Rows from block 3 of a small class-conditioned image diffusion model, named by matrix and row number. Rows with one number within an expert belong to one neuron, the router's apart. Each number is 128 + 24 x the weight over its row's rms, rounded and kept within 0 to 255. All counts start at 0. Numbers have three digits each.
Before each expert's rows are labels from the 100 images, of 14848 (inputs lightly noised), where the router gives the expert most weight on average: "top examples" is what is common among them; "peak on" is the class under the peak. Only what is clearly more common there than usual is listed. The data: seven-segment displays showing three digits.
# router: router (model.blocks.3.mlp.router.weight, 8x160), inputs 0-159
# up: expert up (model.blocks.3.mlp.up, 8x80x160), inputs 0-159
# down: expert down (model.blocks.3.mlp.down, 8x160x80, transposed), outputs 0-159

# expert 3
top examples: white glow
peak on: screen
router.3:128124113109108143159124146156152108110132125172137117113143086140121094088139092187134121160162115108150114119125110095117110096174142152141105130154130082116143137123155154128150074097100111092115119081088132145137103091132113097135125112160105150118104136134167154159137116115110168173091086118143204147148127103126148138110115113094077109160144100126093151141141114123108147131125157123150113123123149146141119122137100134092134149093153116126157119164130138134163138109119075
up.4:109157125128140110110151148179108122126146093132155127113144105112139128105116140118113134127134143110060182097093110096100095133128115111150157188121122158159172089147136133087158126130131105139135146106176154140128149112140095129102111079101156114102137105113151103137101167099115102112130093103159121163137131154158124166116161145117145141159140108078130136124123144119100129119144092159135082125141140143143106078159137128151174113142108157121160170093128138086137114114108133
down.4:111127150136101136137133132117140143111159130098123097125127139128104113129155143157054119123124109142077105174153148104124197098109136114092104115139132099155127080139112094159132131078177147122125114088141106125137097126102169097104092083106117135126130131084150121108111147118148109121133113128117147130147103128120144142098081102131173121122115138133125088189140110124151113114127154128117103131142150082113142111166149108130106179146113134140185144127093128073136112118135107
up.5:145182143148146148039138098148090073141113140129116160154136112120122118125105134150082143110101104094135130112144159108096122131111081130101150114147108168179155099139121122114135135152121145120143112115106109148115139118137111141081129173178117141143155127149098139108124114101150079125132145143168102151102107143160157131146194126116137153129156143116113105131139144145175144151094128125119097129118104134113132117167127108170132111094124151114100172111110149092110124123104144
down.5:142118093121163125102156122114122152113115150108094142130134113131160111128121133052073102121156075129162134154138181116134135195115117123127165134109125104152118121138131117136128128132138120110108108086094105123121116129152148105156105149176140106132131130163138101143118121184119115123187158088098110106151119108131166094099077103133160113150120128128150111141126118182108142117168109108094124185124106162149111162113099143143111126132125124134165137100135124113124154158134095
up.6:131165145123159135080157090115164123150134136123106090069150110147133155124138137135108111112109108130140133151133144096147095108141118140102098108122142161173156136125145160077130123126134135162113116110136130137124138127107112087093179106127153120123100159152117143124102136094097179141110177158111109163123207111131165138107184139131167100092111143141105155129134103106120121193121141152099148133130124116121134128118135158164116130111141136085097113091151119112112152134165120
down.6:141140069111133139117121131107166104113128137090155112171158131136149136106092128098091091099097101127125124086125139153174106138132109128092118150123134159134080113147166152097093164131151140135104124125138100114155135127180137102158144104147160109117159133161152106131126138170172126121129119151138083124103108157172121115158099119127188174133146161098133167162116106123118168112137123136146148141102133130156129148130105160108167100141126092103187120133130145141162109129129123
up.7:109138153188152133081128148138109141131134124142164127093147142098153153139101103107120108119129111096140146174170076135166135113115103115150096120121137103080153143084117164151111142149130107099118163119129169110145159093109171120162168115145109171153163126091109147155114107158121153158130125101143134150119163147149120129156110102127125137128141113122111142136107144148128111112078119137145139174147126142164135136117136146130059158124143102151125091093168109139125068147143127
down.7:102159124155133138122174114121118126133151142167127122129118124113156105116141128146140139105110098179115112084136113135153123096102122145114123133127126098108122096146137138104118167095108137098075142178118136112077160139137110126101151103119079150097131141127156134129138105082115095110144141138103121099151103173167124120127161127098115142178139129165129137148166145096117137108099165154141143115149136087096153092156110152119141165128114203143094191110132150147119170140147123
up.8:183080129145124116165100137108069148122133098099136172159142134185129109097081140092087121127150157152137107131156094129098117135115133129076151138119131140141115111124112068160086104119089127100110151132146059085145160122126128112142128141105156126134160137149160137104150127103149093124084125117073142138130099134135140079137106128158149122141137095135135083128117140128088127127139094141107116112124133114113124152131108125093108105111094154093130111135129140093145149122148139
down.8:095155098126150144078126141146145121135132086109135121122132124104129083096108119161173173112109136145174071083113139133148145059120109131090133113133135155101110141139111150128128145116105168092141129172141137152107146161147093142124123163141103131129164143110189155134115118141111124118170123133150121091133105128128140094146149130098120111145135121124134092091163175119092115114104143159124144118111125081153134097109110136147092099077117160093108107155159131136158143115141153
up.9:161132153172125147137113115114091114143082126151098137136134125136131087130132133104089161131129103093092101089106144136105088116119147126103147136162137124148127154147119107124127115121158118139124121087126082158109099112124151155133136086187155151135135124115119165150169064128141119118110099135143147182107094096117110150104102121146101123121138150149149122156142127128146162089127144060104146148102103110154156093148141140097157157113124094093086124155096081125148116154145112
down.9:118151105174111141142127099100148151112109126107103117147106110125123112180140140080102140150115122109100123141155115098156106157141126089095105139126111150119146129122139129129120149122134166145115127074130108152129143124149069155128129130135145125092127107104135090121162094158103160101155120121147119128126180157128152134119126082144108109111105151099153124147103142116114142151149105145146160151133072156145095083127140149130128109137182087051144120127105117158098099197129103
up.10:089128122124140120100133090115118121101189139140088145156054132159115159122153171145105133134107157164133116063092171131143171151125098111097168113119132101160081151111145087179100121125156147128148103155105180089135179136097134125160114108130149134139137118128151113150131148161109124127126144112147139107131138132084114100145125151136147101133116146145091122140136110120159164151164129112110136138145094112134096151131131131160124128158146157171113109147116168122113111123131144
down.10:170140139116123118114144137104136153122134138141126099144163148075129120104153161170171158125114105128111120139147130137121101088104155169118141156174145092089108125150149150095147132139140137122150099144130093133106066146087088115135123113142101141144153162120155153130173123119153117117149132174128120169076109158136119106160145140139149175096118089110110125132125079118136113139081130121111141111153174118117150096127164115111126160136139175118097110117170148138144154103133173
up.11:147118160128168165151121172128083175108139111106145134106138144133184133122177121110135127126121107095148116130113119127141098147131111110099083095127152167123142070092121100152105112112106099061107156143112105128150132085162121113158147112129128110164147124097112153148145122137187105122126149108137129158140101142115143138140141154170128131108157084103141135132084138110078149132103110153153110119083129109094125141107117096096089155138136106126090137113145113122113101114124167
down.11:114131106131155143122130131101173100147146088126111131099153131131135101104100160175161182121143135141128135130115115130165123121093122168124146112149134107101100199139153148113107144139137142100101115179144135156123146163128075082112148129080117114119158130128127176146155102089134126112139082143136136090146175125145140109168111150119101113157125100136114129095173140091094120123127192172129142116107106110146134099139100132126118127085149123129085136129152141132145141093149113
up.12:136178142147127110160139102131124145162148126177113145152111128202153124112161135146100126119092118113130109144144129147140121147108118091116124132141146125147147211112121123113113139147124121141120117134125129112108122095116167116146185106141157153141126135160102135106120115110133149154119082128078135107136113072055105112124142114146105103116137116147090125142133170118118110113135097100134158163124133052147112132127088146086116134118140085114145119162138134122163143180130126
down.12:161167133119119175186091124128158093138164118209103118126165124133118090119138139165109159121118109147117133109142140139118106094117152115103125071124140115082142143145151132116106129111158084156138121112146141142149141153170120142159137106123160152119160118166104118169124112118115130131096107123123126126082155141111125132126155152124080104151152102110102143174119162133119110125134168135149115132100134169125085099136159138097109128111130154136163122103157154153163105108081152
up.13:135154129141128108124159127126140148117170153109132111137135118124127152099173135113113117114097123148174135155145072098118098100098169066117083100106133108136138169112158110157123123126072153140108146139133120097125126114090168114142152124117136062152117147153123131109116108128132147164144132125106140145146168100103097082110140133127131123122172130126132171148111135106139090145156120116154156103122134090141164124112105120155085148148137073174095119125191094124112131146135105
down.13:159172108098172124152077122104149146141132129117117131121107149151134099137143137095123136094106155151183146117089086159124139122116178088133111116104122164121163077151148147147154097143142134118149130130114111158099192125164144073130113140119135107175129089141185086110114163093142120137169126127152119136125120119105128119075123149109154153138159106097137093100130132151134130116140115071120102122139140108135112118136102129106120143087124134094120117121113151146151149113095151

# expert 7
top examples: dark on pale
peak on: screen
router.7:124132157104145140109140099140140146143126086100093110113113124138130123105120143148125110121126193132096164160115099114123118087028129114094091112086131157164118103156144118120146108097137146111137131082146133132140166129124118117103134103109204120108168083176127094121143144120117119127120147109141093114098143133114144123124144135163186115131135142137168133118130129130171136106118163114124115176118116092128117134121137102136125101095135114139163152091165119122136154114109168
up.4:187093160177159136135202080090124154178110106138131143105093119119138122120141128168091135137129132137115110125131143087146108090122155101124118121125118114115134164087149131107093094098118103115129131134112154182128120132152149093143104131158129163142140140135137170123108116067114149159125102116138148158172148095066114137120127156097113099099125147178118113153132129138124120158141125124119129135124154093138161135138129128127085136145122069123141118123120108160101128165121133
down.4:151181115159153128133153097077190131139071123141139116095148158130148116139126090147157143125158108091093123141138147171123155106148146137115113117083110122093109128162168134111120094136113127110107113122136101130137147123120124142083111104110123152103111105102130135112095124130095108116103080128106141174124095161107138084134152142163106109126170089148125091112152156110121150067105126114146132131137152147132134119135158148101174135115168086127149112169177118129128130149115126
up.5:136122161192131147096165125118175147148134162142114094086120124100137129085101124105075118126134125111125136126172128162133114085157142106141106095177131112159127129187153130124114123128152112110107140108117129106145127112149114071139131130128103150136112078125132203131124107130134179106138117147155145187118158132089152110153124140126143096125123128170090148150109132083106125156100148139131138139120107131131157091125133115123127129092132157092085140138147097119096109116105156
down.5:094108131104156117065160143111115149131131101165102128126135115162132099164123111121145129146129180123117114160170155100106134105129131090077128152137150116151178115123140116139071121103101145148182131124158161119148153088117139151098120145125114145153130115122110124112155119110118149098118115099114150115160112141181106169119104108136145075126178111109116137127122190122128132118129099123144109099102111141105133132104120124088106096111140116144079108082144141187151137139115152
up.6:126095108136089126205127133114174145086113105120157134146130102088099142138105128166104121136140113101149109118123086150091128159147140157143124133136101113106088121156119118181136108199113166077122118137131128141108120129163102175146128095093100115132130119115099138079108141165111127196090134108127146160090123142151136144119152110118138148156117081134148108116154114111112129128166110137120119113148132133136134121152152141168129108121160154135130150124107111091153124098144086
down.6:116143123112118117103135133132173149132138147163133177151139096102121149107122131117145132100115094116159161092145123076178084155106107133116162136123081148100147117103155145127136098155083130146141125153132191120088159132182119160145138097136169164138105147194155124111137131126142112144120124123123132090117130130116142109158116111108130140139128131134111143182086157122118124117123125122158129062101129167143123170147140148152148097123170110106118135171148093130105160135150139
up.7:150079107162078128172104157142164160134133089125135138102137061106134148124111121127110181143165096099094133118163102134101135124196122154168137127167124109099108131133119123122120143141112084117110134112156120123110117134122145150179119125127115101115101110103148146196092137156123151134123117123173143132118098138147151152115128143146123116157120100145105143138079153148066134098111169090156135109105142111151138092114142150122137161117130119107160123126150101134138159148136119
down.7:143148151136124149117097127135178118136130209127121116142113157094143174141165122127140121137126107148089126122117130090113083159166121145136124142101129196112127095134153143144146170160112145124137138106178143133115131136136127131146156114137126119103128130109102158066100110143145069114144101168102119157114158116159109100166116126130136154103126100154107106157085098146172120172120133122112092094121138142150108145116161109128117117142133114096108097080128108082155126116152129
up.8:121089128108138157161087111114130111121105131093104138094118079173134074149106169135078164111120155130081123103098146123112121080149144112102147162149153119087115151142156132108110105132100102110141142082084102123081103107126092128143166126154125150124119172124129152141112129125130115119113136148148097170132116129100106170171107109151127119100099145111153153151166077128144139113139121143129126082111122103117143170130170123134104162171102122139119151131132112142115104128115093
down.8:134113149132146116168121137123161117120082115073127111134108137111113084176172126169197080139117143119067112163158111106114105144145146135127089169148133119121091155130105114127140129147119150118130131113127134135166118150118166101096121134079086167103119121073136155159155125152105116122176101100123146082134086134127145136136143123132117119106106121146128111163158113120144161158119104096153130116189136121165120148118159115132145115131171133105109128144120147122139146125166116
up.9:095152144131123116138132155127104119123116132152177139151142137110127168117095128099093123110117119145135097122128098145138133115157108116160106147183122142127118115139101134108132145122105151120147121169111118054093122118139155119159118104118128187148116093141117103111124131155142167100131124177096167141142154090127109083155141129130058156097089086132160119150131108087128102141114110163159135136112098133129076151135126101100082140142094131135079107115125115141112089155119093
down.9:105149123141133168168149099119139106124144135117102139148113143114153134120102117124121176110114084122112149187116137144126102155132113101136114152139097124127082135123142137131155104072101117091103135137115126121073132095127166124113120127148110146097130124098112115114110118121120141165108128156087105061150107144097169078089139139132184150140095174130075129137145166131135161148142112113128143148143163155158132144136135109148176173139149109116146182117122122127108163150134100
up.10:088113104146118140142119143157072139122158154130112123059154132095132173141121120138132148118112161082125085094129139113135154120130136104137118090135151127087099131115187115104111103120155146108141163135146087139199137124185098112137096127116165127152151094127167127161082155128164110130107123124135147109161076146111145134170124099138137111154109148165119135137144108116141151148125147138103112110155134121087128141146166135114103149141113127124114137160100124129108098174137161
down.10:127142157137076139159131108144133162137138085134111082161093145166120146119128107145116108121156189116148124092157120101120140125099161128146114141140152088128135119120097155118129098114120126147112126170157127121114114162117100098099127114104133121094166113111113091156125116110123105083154127099108157093085116148086087121125131117132092136084111116129142118129147092175112155118161173130121163147187125123089139123142078153111102126164107125147056119105145114132119140114128129
up.11:137084074146077153163093103105151134122116144133140163112103069103118150122155128151148137106128104110123117117129124119079135122135165108129168139171156048113104165141114077165135157160137125066150141116137124130132148126132167154169119137164139123144149145137166082117120178129147156119130133126124173105077151124095127136118103133166140147148150136158120106169127083145083131140130131133138153134112135119140149123143144108107132140145137125133106139123102114123108126136142169
down.11:123149163122104120121144126148151143120116152124127113137127160102156150111178165093135121096101155102141083178120143144114124098181118126109089136170120168130100152093106146109137159136140113126111131113079116084091066082121132142130124152105118153116141131102112116110123123118143100152122125159123113134105139149123140132145129132140120164107153124105084152085125093129129143190127087134118160131145131152131152135118162166165205134125110080143119112130109093116131166154103118
up.12:105173135094157106112140110121145146104114159154102129129102100107150122103163169148137124133099106133159130145076141096097102103148159077130096175178103078102133146120166101137115118134142151128098116105074133107137086112125101110113119120142148152142106136152146140143106105154149137119159119148133157194146198118127107069162120129134121106149125116130137156135121132152136152127131124121126146093122167124087111154131124145155124145107157083143119093134140121090093119130148141
down.12:111113060143147139106155127113111108129144155113135129124186082152153139144101118123132103145111111149136112086089131132136113098143097113138110120105128187124160141122147136136098137121100152133138109105121143129121171121156133126198107113148162125136143107117178125157126119172081157094151130109153105115149161138122140123130115098122143121153117116099111101119130137160101121126174158111100132105080131102186093162105145121115101083153119124081161091164139116118137118146103092
up.13:075119106140119161143126100136125166141113146190122141112150105158148144118137106129104154124117123133147097104119095127130116143135115141114114218120136126101148138119169103096096115115132136103135115120115069130133172127128105134140118170100144129115118135139127119126088146099137131119073105138110169143124155124143070104153077116116135135151119137129142086142143114062100124117166114117105160113092103104098149137110151112129088129149104116142122077166094174154131140121133118
down.13:135110103163094126153155155148105145113143140196153151158101112140099110131107108137150147156179119142136120096134127134120136069079150184141122161133075101135138077118142131145110136113123107168116105105097132161141149132145147141140127136149148124109168151123156114174132102141100147138135166090168110108104104139113072173140117114118150125154132139124131106144181129129146125102148125176174142142152125111122130163137115150129116152096095147151144115121113165104139166100126132

# expert 5
top examples: blue glow; first digit: 8
peak on: screen; lit segment
router.5:142107105123115154145086134113117131093108121164124173153151092144136127100119134175138179161155096117151125109126151182087141104169108118160148148154139110116103087157148103120141112190112116136110120135129079139089146155156124171152118124130134097104091152143155147146135151147124141107108099141152128159113124137142135150094133141139110144145117114112114149135121108142062153114136150130149114101166140165126077109152138129113152189158099126096156179146121119153145128151132122
up.4:134119089116133130137131127143070125145133104182108184108115118110110111158141122149112166117114135138162134134169165154117108127125131130125176152150133089130138132157134105139147157138120110114123134136134116129120144135103127130153144134146134103142135116107138105116093121124164128100146090127141166148126078160150125141130123139160113118000119095165103142165151136122110121126067131118121097113136126123144152158126162128126135168162150142154105143132109127131119156128104156
down.4:160118127096107152143114139095138123096154116139131140141148114118129126089158140137135129132087114112107139136154164108112117132113162091153125133120129107116143105140123114090137146147126207140144107127138141098107123141155141117132110093097114137177125134090150137121109129122194126128124151169137144106152118172081123167124152075109096135164118127126094143176098095083159089139120121154110103152122173120134168107167115172091109164123125121097126124140099177135115153080120119
up.5:124108146115135101150141112163063197134113114151126134152149117116168135075137146088135130116136169141099118100163131113117135124120152102121105146121107147132115109143140143138099147093081074176109086130130130124133120129090125164158086085127133120116104113162127124089148119152156135083138136132118129148136128101128107108139123139123133142075133129113131111167115155133133109072143153167152142095117112121119151148127094098118129138089063146073130120127154089110140111117141089
down.5:137124100130160120166121131136121063160123124133113064108124144132150137110137138090116146126119124145115148144137166116148124152129113165137117116144124137128136112134208127112098167114127089139192120103142121103182121157176136134144121097123125122078106136162126160115104142154138124061121120162090098115108116113154122119150102106110103103149160117133135169144121104095132087155158128104104118088131149163114102120153115144125096110147123138116134127144144162141134078142144179
up.6:113132107103178140112107149153130109098151149147146127155119118149134096096175109126117124140141137158139144143117118105108113080153158142134133119145127123115140122143130093149162082206109128061121090130116104133129160107135114142101104113117113132125131110143126112083146135120134141142130108129143190093113153148118139118110091132117114117176143096084182118122104097120118147154144152143139075133087140165097105083121113088085141118122118136152117132119145100134166156122074157
down.6:122098114141087137125134108120136113163143172149114144091114133110110098116125097133149135162082145137163116075107116146135162110089138070105128145117136128113144146146112161078118085142103109096114144130118178129102149109138096156148111091125135160107122124082117128133174137115151129144129127172153156173131102166110134147127164171144113090143147126096136136111121132149079151125094149130170141100118161133059112141120134138095141145149118106145118118164131101145104116114104082
up.7:060114112142162093127134126119136165128148159123094128158128107170139101138127111105114113116135158157094152126110166138144151132168126127111132147153148133135141118109169124087122126059128124121173086095158169095131119116134094117105165118126165114103137115093106155122131108140091131149126115108141150133105147100113092142113114130108172078125117139121136125122121104125079152129117163103139150114135109165164166097139211151142115091133106132129128132119130170140137130088095114
down.7:077121059150157094133133131148148130119144151116121110086149129090140135164115132103109132148142142112129101140123143133139137106124086126121168152112138111162125137130141157144115134193114111127180110107141125135142158171134123154168098090153097130101149134134103118108094124082107141143143085106111118130167127119126134071154087142173104083128125096115114102132120145112148122092113129085089150143123139164123107135139132120131152085155130101142140072147157127159151121179102115
up.8:105129108126156119112161130113130119147142123145157085072098118115146150133144102121143175122158117140117126119147108149153150082136156117176152130114109129152149132151113153140121110131111136100093126145186172128119144186162112107160134134120171123142116092169101102107105124128144161117103126122135108164128118142129132143136112141084123120112149064139093062130150113054139097166091166149150132135121136088120120123125142123154165128143110127126107153141114115157164131078120149
down.8:116105147169103121149107109139132082101135175109139139128121111119148070094129112115148105114122175110134092132176094089121130128130137140120123126144082088103146055084104174148150121109122136136137155105171158136135170129153167133101125121078117182093121121152167136111135100109157103135136140108130121078153103145137122126132138136131111133129124122120160149163117123123088161110146129092100158112152151074105131158142116137107130153124113191120120143118148128132130145133160119
up.9:156123125125135128093125108156076130161129145119126101132109114119109159142145135130108118102134127109138153114159162092146146122115128140097099086121119138136132113133113111158129178106132163112166131130140114154142100146170113168114109133168143150134103106124095137124109119092149093127155167131138085175111137135133094143107126146145119168126138171144131048143119160109154104122146100105139120144086112102105109137146144077152147142077152114098164170114069140150116131107074157
down.9:153148131144144112099166121103128118164105124109075120103129137138131113119130136137139126143093127172132129148099135128090111122122119134085121173118122160196135121176086123145136137145144128119128145141134150164127121116073117062115134105112126121113126064072092111122132153124148132136144162114122127103144091162132143171150087133161158167117128125114120160138122123186134085147131158145141110124117118113121141108111110105121142150145172132164159162105065128125114167144146096
up.10:097136136119202156118099137125133130107166146134092106126158135159127108114141061132139147130088132152148146138122129125108124108147135146103130152109168103204091120116110097117139165160114164087115129131148106131139130076129074123130169144106105137119111124152112131137142132115182143137081130181173118135093113142149131118139104073156120135123129134106127153157171099123110088090165141131129138146102119114112115149094152106100142160110146130148143111093131122114119129140139158
down.10:117102111137176167102099131142118089114169119129111176172111128118157083140127168130088125116121136092157139110133123123123150147134153100159142120155107097221103122120134097135156119116113151102133144130079125159138135108129194077115109173124109133147138109127149127137193124114111160167158132118101115124154144117124128124102138152139116132154126140143094128128188133107151101177147157119108129109147118097130151120132108099138128152123114159139161115108118136098119116156106119
up.11:157126156153108143157113098084133128152164102180165112106114136091126111123112115116135142103110101157107116106091137100133133142126111102107089160140107132135124151132123133136088105111080146094105105131168095155145151133143106132119148129056178120120089111161133147114137128088136137098125161120077117143107067108119128150139136108120110133105126116114116083145106147096173151141143118130122150126085140112103113172114161098149139134135098136068067120116128116147111109146141135
down.11:133138095134154102146165134102102151157114157175134146140134125140148092098110117088116167138132102125147123124098122099120110125113114151122106149143137141118185098149191153139111159129100111103165110099127123100153157146154155112137120156141140143101166123143125189149143131143105109107102148139085086106132110164183107144157114120092131105196132114105169132130162142121103149110128112136138109125113094088094130137125116104085075139156164125116122137124133139163157126134112165
up.12:167096121122138132113129116129088086129112145089116124126111116101123103075177128142091089124135152128097106095131109094126139105140146104120110125126123090117114119134137101112111142185097116110145168120090073112153107146123132165125121157156121164138092135119168138108100098112166139130086151126137134110188141105125127118139129140134084154131151108127113101171144142125138115125173166105141125115143130114085184135145099073142141157120147124046148129131121126137147157139121128
down.12:116106132143120154160146104122120144166122165143068120135131150081143089121148138129132144144075173155110113117111100134098135098139122121125122129119134135173152149144121152113153117130125098086111114100118152168109156126119117150180089117130162166099140101069136128119154094107168131146184127172122125156131141122089113147133124157183134097165143133122075105087140099141101128153088123125156114121138158144098107124134107095111128138171109095104108103110124125132112127154124096
up.13:108136160104166101128141125177121142106139147132142124120146122072142133134083119143102112144140127111139140127137126104121144106146130095121113163127103131158118140153164201117132141172129121129158161150115116160159132124098144097103104149113069115125134099163171121144131118127103140129121091122155118132170131144141108101164170129122116101136130125106130187099169108158148124120129187156121112129157130124133132126168058179196127110125102150135135124097141137107137136136100098
down.13:125108138150076175121171131089130115154153139105131155131112107121111128131134088127167157119123114144140132135105142089116107147121106132105127159153108130127122130107130169122133169161084126124104114128157181097101152077144109136114099119121129143133137138115122164088129155140134138086119076146161146134164076175094170135146155128183120100118113156130111109105121145128100112110102090127171140094137147183101156124118141105083134123122131153122155114164129092126113143110171100

# expert 6
top examples: red glow
peak on: screen
router.6:187123109169093106149163083126116134130098104128141157129130117106154148106115140175115151086137104106138089110149162150123106131128105110156120118132127071089106130104135140140078154134096104156127102098118122106112133120143148149156114129162147127138113148124136137129121113163150156136157110113138152136162124095111123121130142132104103128159132119153101094149125146164102146115121139127161138093144172144143127179155128103117044161146116095098108148183120133183139119121143082
up.0:132130156115123116122160092096108127157131120112142130125163125143200177115159092126132126148123126095102069106132133165172131132128136118082108118146149173094182130130139134111131142132137116123136087147105112115128122202122141144151177114145128135130080144093123122132108144131132177115179115094098131148167127134131116119149123127121106118118171140136122156160100090158136142132170132101166165130138125096119143152141102160093082131135130093099127116142107139141130085150122098
down.0:171155153143105154120076180139141109135139175136137110136155150170086160151120123125152138087125123168119145121072065130153082143140136113129126159114107150077126146120147125109100136124124149124109152110125175138133150121152070134145160101156126137079170132121103127133157118160098115149122100114143121110132132120124133170134096119143056098133144130077138122135138133116150108135133130127171136125127095140140141109089151150135136121133174082124140121128139161148130173119102117
up.1:116165125105116102142169126148122136140126118103113127081102113120131114168125109149125130139195124125097127108113125130067116117126121143151133114134135102140108130130156112164124123135129121108125127126104095125149109175138103111191145124144123134091107087128160120160137180111134130138102102163179158109121120053118123095072136117152096129147098116160147116117148139135154139075147130102133078139132121096109084097150136105174174115110097091126158138142141106112153149136106111
down.1:129073118163128134146151148133157120088131114105158133159125132142153159092124164154131125164131124098087099132142122102138116121133052111155148124110110129167096146115106115072130088114134140117118145105124114136078130048171110145086132147153140108164120138120142121139155125123152151147096085145160148174099118126145142120146149083150129100073136110127118136157111127131082135153086109153111159134128130151160135112111131121158153147143141119136148130144137102138123082141144097
up.2:122155148169161113114139150124113148127142206128089130156138146155169115143138125101153130099143144135118124123140109143129088152136092159130148108096179114132158140158130101139125076063129127102096130128140113124120094074102088102123166107163103138115109144109135181124145142123117152161163155146141129110100137056115126097105122088127104108109121106140106146125112171122132157133173133088129129145106127146107116095137184106144129120109128128125165125122166150137124127114132112
down.2:089143131123130181154115116146124124142115088111152078133144122141116099124092106127116126055131143109121144156156131149122169124154129130158103082184149131174157100116159101183134143100151115138107126144174091093113111139137132130084128123110114119120169151119137155126105141148121141090086126157120128120097113086164156132153108103104152134146126182116103119113141112113141122141173139165113111145137120115173132131139136097122141150124089124123101184153106135119107130127148180
up.3:090126179141162131137122162120130118111184126100123105153115149134151103119110119126146138122085112150140111144096120152132105131139130146120099144098121147155158128116165104126153078104149129119137112145119120139132121087150111099133150134107107157130164108140120146120116148127141138143155067130167160111128102130146145089147137109121097103145080096128138186139143076136147116090150148163127160138136139073119098150149135156112133076140144100181132106144192166145136079150108134
down.3:130165142108128158154128172138120098137115151104125110133145120117116131116148098135133126050100092121121137146188107114152165116125129139126134110215123123114136128166117116124131125102132104109098129184097081089155125126121139142146102122117121147096145143116118140119097120114140085119143148131125109117114098169151115096098124110097129141180130150117070133125152119137126142162164125149157146133114161116138100188080155103133149125092135122137123168109139156105131184129111148
up.4:107158121124137138105147156141137102159119138107129140145166124096056166134109125126126159135149148131134179121183110162078122117110133119127133129127158160143110108119144124113123155120108163110130115120109112115076118155127107165094156122138111128144102131130129150129110128124145123139156132155150167141033121131150117134124078129186131139120164168121142131161167095137143116120122126114108099116105109152151171137115167085159151124136131131140105142058120086136112092116135126
down.4:140131176118112116089113158125120102079121128100133143121107138136130085153150123133129157132112127137134099130110116113128125184110151140140143195122121126115138099157101148105143150129154166143131139151114126113120107094115147099118076113141099127143122150118106138178144136144127116097175157103146101090101101159176131139145102083144137157166098125108130122124098119133115130128112151146120142125173129099119172139128105119093119097137187159143125149170108142112089145151215107
up.5:181127100178106126135134110123148116120097122128128119141122125151147146129129115125113160095096131130135131127129124123130088140116092083154152102123134125103109118144139118131143118173158124133135138126104103107128152121123153109160150108169132115127116144151161151152108100147120150139091165133119118140138134016108136120108123138175110158142159139161171089115115171102144185185147126057165139107120131139120095090097127138121098124116137119132125117129130109139097182150133100
down.5:089162107145153130126151116118129137135091112137146135133109117118102096098130167113154145084101146107116115108098108140143153126153135118087148142149144132135085144147068157139114127133135106124132118153190100107087147120144120147065096117100129145128171138086088135110112106181143117127151122129142139158135110104113151115160094129152116142111155111151132155101167170171074142096145120148117102150108119146111162138145139120129145118104144088076111152150089115119120076125119091
up.6:102129101095145137122151117151130129144184094124126163120062118132187110106110139103104140146142192140143122109096174113130165078114136114101106131136110117167130123140102155119110141129098111094154125136141168140133105096111154159157116110073126107137123094174117123113150099164109115102137149128109128168103174124133108126137120101121154145148098134131103150145099122143150105132106100156105092119094176072131141125129156116117114119122130118122150110123158131076095112110112163
down.6:148127150130116104131171107112148109122109104118135112111167110152151120161107137161097084131131127092140153151159113125130144149101137155150118169139177085142128153078143139120093154156151122099101111157143116081102061132114086116103123115134074072138080164108125117130195090096123133088153125127096127102128173143167102134143145148128102148110139132131117119136134115110124112124111168149109159119155148146133157122136115153112113149162122159104156145127155117109139167131131138
up.7:142118117126149112150129152184127119116166117129113138129068106097090063078146121128165143139148109172141119123132120141102116110115174135140125174150138119117141160099135122082116115100144130117137144132139147175132125108143113118108114114139182124130139096135122106099094148150101107117129115118159176152138112196099109121156139164135119103140155074107180077134157156161123119126102088153138080121134140117129110143161120093105145133123112097114132151130094115109153135131109141
down.7:116127155129141129118147119126122135083160094077125109106155149159165076141154123126124123117144127089125158152130130070134090148117154126127102117101153125154119166133092108135156113153135138115077115076112113122147132111098132117121171157106154116114106142100107114140115122143136121144169129127157152098114152144118169107122149169139129107132108134115226171170155144143150142133108141124109084173127115135194121104087122163128134140120126126128132143123089144094118108120147114
up.8:086112088129130130104074111156119170153173127189109094171134113184120121179110137117094102128118110131133108131082102100169123140127122104103121148138094121148156145116055094141136126143150107096143098115159096156139150116090119160134156149114142081141116118131148151107132103117158126121125107090137125154108136125137110100164137107111140132113137132130131148147125156093121135129152142122125157116138118134099128125071142078130130169088095128118090120124093126126143170139100109
down.8:122117099158142143096159126120112157171146174108157154119111116110106121131148136093107150158119116173163123124074071134119124126111149145109100113131106097132162065155150129122138158123157111142129110070108104121126156160166129114150162143095111119092117104126173111153138106097126142165137121164075089097143140098154129141132115110100121100182145122100146129150131160071112109097122115132145127130159095115108130114115116146139130147153143156115170149144163147157109119140118134
up.9:183150109165083147150149110076142124168099101142126134141112131134110186105131125118111133112126136121119074133159125143122137135106094109125137107140123122121111167115153154092106108119132121164123164134116156112114133168121181113138102074126145122156165171121134149143081097110133146129154134133085085140150133087120126111141122131114144130097142153169121136146113155085138129151126122116135173105134142103119164133090123149135047143136089115102108108172110113164118103140146109
down.9:121191093127122128132118123129170139123124138127117177104126097122129150106151176120173096109134146112155144126130149124130113125113080143101125177143100133122157152109108153179143129172111120154129114141137142182088132131110089194137129048131149110149115121135093108111094119086163136109151131117121113095110139128118145089128104137100154120127106071164124137121131133145120125115142088144149149163120111182118148150138131184128133115156132117118114102107122123136126157171115113